python train.py --bottleneck="kl" --encoder_parallel_block=true --encoder_num_experts=64 --encoder_patch_size=[8, 8] --encoder_width=128 --loss="l1" --decoder_norm="batchnorm" --eps=1e-08 --lr_schedule="cosine"
Rows from block 2 of the encoder of a small spectrogram VAE, named by matrix and row number. Rows with one number belong to one neuron. Each number is 200 + 30 x the weight over its row's rms, rounded and kept within 0 to 999. All counts start at 0.
Before each neuron's rows are labels from the 100 clips, of 14976, where the neuron reaches its highest value: "top examples" is what is common among them. Only what is clearly more common there than usual is listed. The data: struck, bounced, scraped and rolled objects made by modal synthesis. In brackets: how many of the 100, against the usual share in percent.
# fc1: MLP up (encoder.blocks.2.mlp.fc1.weight, 512x128), inputs 0-127
# fc2: MLP down (encoder.blocks.2.mlp.fc2.weight, 128x512, transposed), outputs 0-127

top examples: hard striker (96 vs 50.5); repeated hits (48 vs 19.8)
fc1.338,168,183,242,176,172,170,144,234,164,218,180,198,195,207,193,154,191,173,212,179,179,183,166,241,208,169,235,231,204,230,227,162,232,230,155,140,143,204,239,187,178,219,237,232,155,152,240,206,178,173,255,201,190,203,142,229,235,233,174,239,151,177,144,185,223,240,159,203,209,207,232,201,230,226,192,210,188,199,203,183,253,154,188,250,176,168,214,179,144,154,172,187,243,221,205,240,241,198,190,220,159,224,233,239,183,194,237,215,158,187,213,202,219,214,233,229,195,160,252,179,163,205,159,200,185,222,209,206
fc2.338,234,213,208,155,187,165,214,215,198,164,205,154,212,146,149,221,198,161,183,240,152,237,200,229,214,179,163,252,177,152,162,187,202,192,198,246,215,230,231,169,235,223,207,198,235,221,202,226,184,184,219,203,215,207,166,225,237,155,201,271,234,237,234,246,239,221,222,144,198,204,225,206,236,261,222,215,220,222,233,238,209,236,196,252,227,220,142,188,221,230,181,222,178,217,236,177,203,177,178,222,174,169,235,233,242,221,197,226,158,224,113,161,173,183,183,241,183,213,181,189,201,236,209,184,234,228,219,213

top examples: repeated hits (53 vs 19.8); clipping (30 vs 8.1); text has "clipped" (30 vs 8.1)
fc1.411,183,188,173,187,217,212,202,232,250,245,166,218,181,229,200,232,167,247,220,183,224,231,175,207,246,192,179,224,196,171,167,214,209,189,232,168,186,194,164,215,243,177,184,226,231,152,155,232,207,237,257,196,238,173,163,246,213,207,181,194,194,150,215,180,229,236,158,177,249,147,231,194,167,177,173,233,233,210,159,241,243,201,210,257,162,235,235,192,170,196,128,230,180,209,210,157,216,252,231,193,183,261,225,149,199,186,155,144,223,175,204,226,249,181,230,183,179,222,191,207,188,207,153,188,200,240,199,186
fc2.411,170,228,212,228,246,218,169,206,243,181,210,187,230,186,259,203,213,170,137,199,227,195,246,234,231,178,179,226,229,226,215,252,228,253,220,219,193,160,216,181,232,228,221,218,188,171,165,183,202,183,181,209,192,158,202,181,215,199,237,163,227,243,194,168,226,162,183,223,200,164,239,215,259,162,208,256,182,207,199,205,218,212,201,208,191,199,174,131,127,236,250,180,213,171,234,174,194,180,188,250,227,183,152,186,242,248,181,202,238,206,240,223,279,185,220,182,213,194,167,203,180,258,234,212,174,252,198,214

top examples: repeated hits (52 vs 19.8)
fc1.489,182,252,239,222,215,201,209,255,179,189,166,217,215,159,172,213,162,176,171,180,161,178,155,203,242,255,203,164,221,180,146,227,267,198,258,211,237,148,205,211,208,216,212,161,132,184,199,186,250,184,236,195,208,252,205,209,251,196,185,201,238,201,209,186,176,185,219,220,163,177,262,263,179,186,235,234,204,196,211,202,162,187,185,192,194,238,215,243,177,251,240,163,211,229,186,218,182,226,177,176,182,141,224,179,214,203,163,179,218,254,181,192,262,221,213,220,233,178,205,158,227,191,191,228,164,211,172,161
fc2.489,140,186,193,180,248,203,209,216,237,154,191,265,190,224,227,194,169,168,178,156,223,210,249,220,206,245,203,166,180,184,208,157,246,225,239,168,187,217,208,191,152,181,242,151,166,208,181,229,216,208,190,184,191,194,180,185,194,169,220,233,230,177,174,210,180,168,167,210,204,218,224,169,204,140,218,214,226,230,144,159,188,258,145,164,190,187,207,195,208,156,195,176,182,219,167,259,180,198,220,156,170,208,228,241,165,195,209,246,139,199,246,166,230,181,225,162,227,226,266,173,247,196,180,191,186,180,161,159

top examples: hard striker (94 vs 50.5); repeated hits (48 vs 19.8)
fc1.484,193,152,151,202,231,168,178,262,187,244,201,237,236,193,163,167,228,173,219,170,163,183,156,215,225,200,227,179,153,183,228,204,152,223,152,185,113,183,242,164,154,200,235,230,211,196,214,216,224,150,234,208,205,225,201,253,208,252,219,189,148,203,183,228,244,209,195,232,219,203,218,199,192,252,211,183,216,164,194,171,211,186,238,253,224,167,151,183,196,175,152,138,181,199,259,149,232,186,171,174,196,175,222,161,205,192,182,213,187,187,210,229,245,223,208,198,171,184,229,237,151,188,212,179,198,215,231,177
fc2.484,208,160,222,207,221,223,174,206,178,181,203,245,238,199,203,175,152,212,169,175,181,222,168,198,156,223,202,160,222,167,164,199,166,226,211,157,235,175,230,133,211,166,188,246,233,196,169,256,196,189,247,201,264,225,163,202,226,184,169,172,207,209,137,255,209,249,204,237,228,245,213,192,180,176,153,215,211,169,188,177,250,216,193,234,256,253,218,225,236,163,215,177,171,212,185,220,178,237,244,224,206,183,234,182,191,151,221,257,156,161,230,209,232,197,206,207,205,155,198,171,178,171,188,223,210,203,154,154

top examples: repeated hits (84 vs 19.8)
fc1.310,178,245,181,185,196,163,251,170,225,201,223,216,151,209,154,207,235,198,148,224,245,171,220,234,144,176,232,184,246,176,217,192,241,239,129,197,162,192,223,242,207,207,205,236,208,248,239,170,249,154,185,193,203,176,178,250,182,211,167,216,192,147,251,227,212,162,201,213,199,217,189,223,230,230,235,177,161,188,265,207,168,222,210,144,168,184,185,221,198,177,237,206,223,205,177,148,206,209,154,169,185,155,181,243,250,208,206,185,166,202,251,165,219,241,232,195,184,233,191,169,214,173,235,159,210,205,187,180
fc2.310,235,187,221,185,239,234,243,149,230,183,189,196,205,155,203,195,197,187,238,182,241,199,219,217,221,207,260,151,234,256,212,138,214,222,173,218,219,225,181,165,244,183,185,179,163,226,225,172,234,225,203,154,243,192,182,227,195,217,192,220,239,233,208,159,174,229,156,262,178,202,199,163,232,182,145,196,197,161,237,154,233,265,218,189,172,209,230,222,189,226,165,185,168,177,170,217,174,199,224,258,218,190,198,217,166,167,170,230,217,183,246,166,258,180,212,219,238,179,225,142,196,161,175,191,235,223,173,168

top examples: hard striker (76 vs 50.5)
fc1.163,159,196,180,225,164,242,160,175,167,165,193,254,247,228,239,151,212,209,210,239,239,189,183,192,159,153,147,211,187,219,251,187,252,171,158,184,158,171,262,175,176,156,246,202,150,195,155,176,200,180,154,171,171,176,216,193,187,210,199,218,222,185,183,209,207,165,179,238,193,195,201,246,234,215,175,205,227,234,195,185,173,203,224,233,184,214,235,174,238,232,245,165,245,200,192,194,232,239,206,247,245,176,240,237,176,221,196,152,208,220,175,236,194,238,172,170,186,199,179,164,141,186,183,214,151,166,178,190
fc2.163,235,203,229,143,226,192,194,187,238,218,184,204,223,186,221,237,183,188,226,185,150,154,208,227,186,180,165,155,180,237,192,218,213,192,148,159,153,228,223,215,195,206,157,187,225,146,180,215,151,236,188,238,221,224,187,190,199,167,211,190,238,202,161,180,188,211,172,228,236,156,239,152,180,218,240,265,236,166,251,236,183,230,146,175,242,221,215,168,257,244,223,220,166,185,186,187,232,211,208,214,169,259,230,210,173,150,182,172,241,183,193,221,226,187,175,146,233,209,170,200,253,162,192,177,182,187,207,151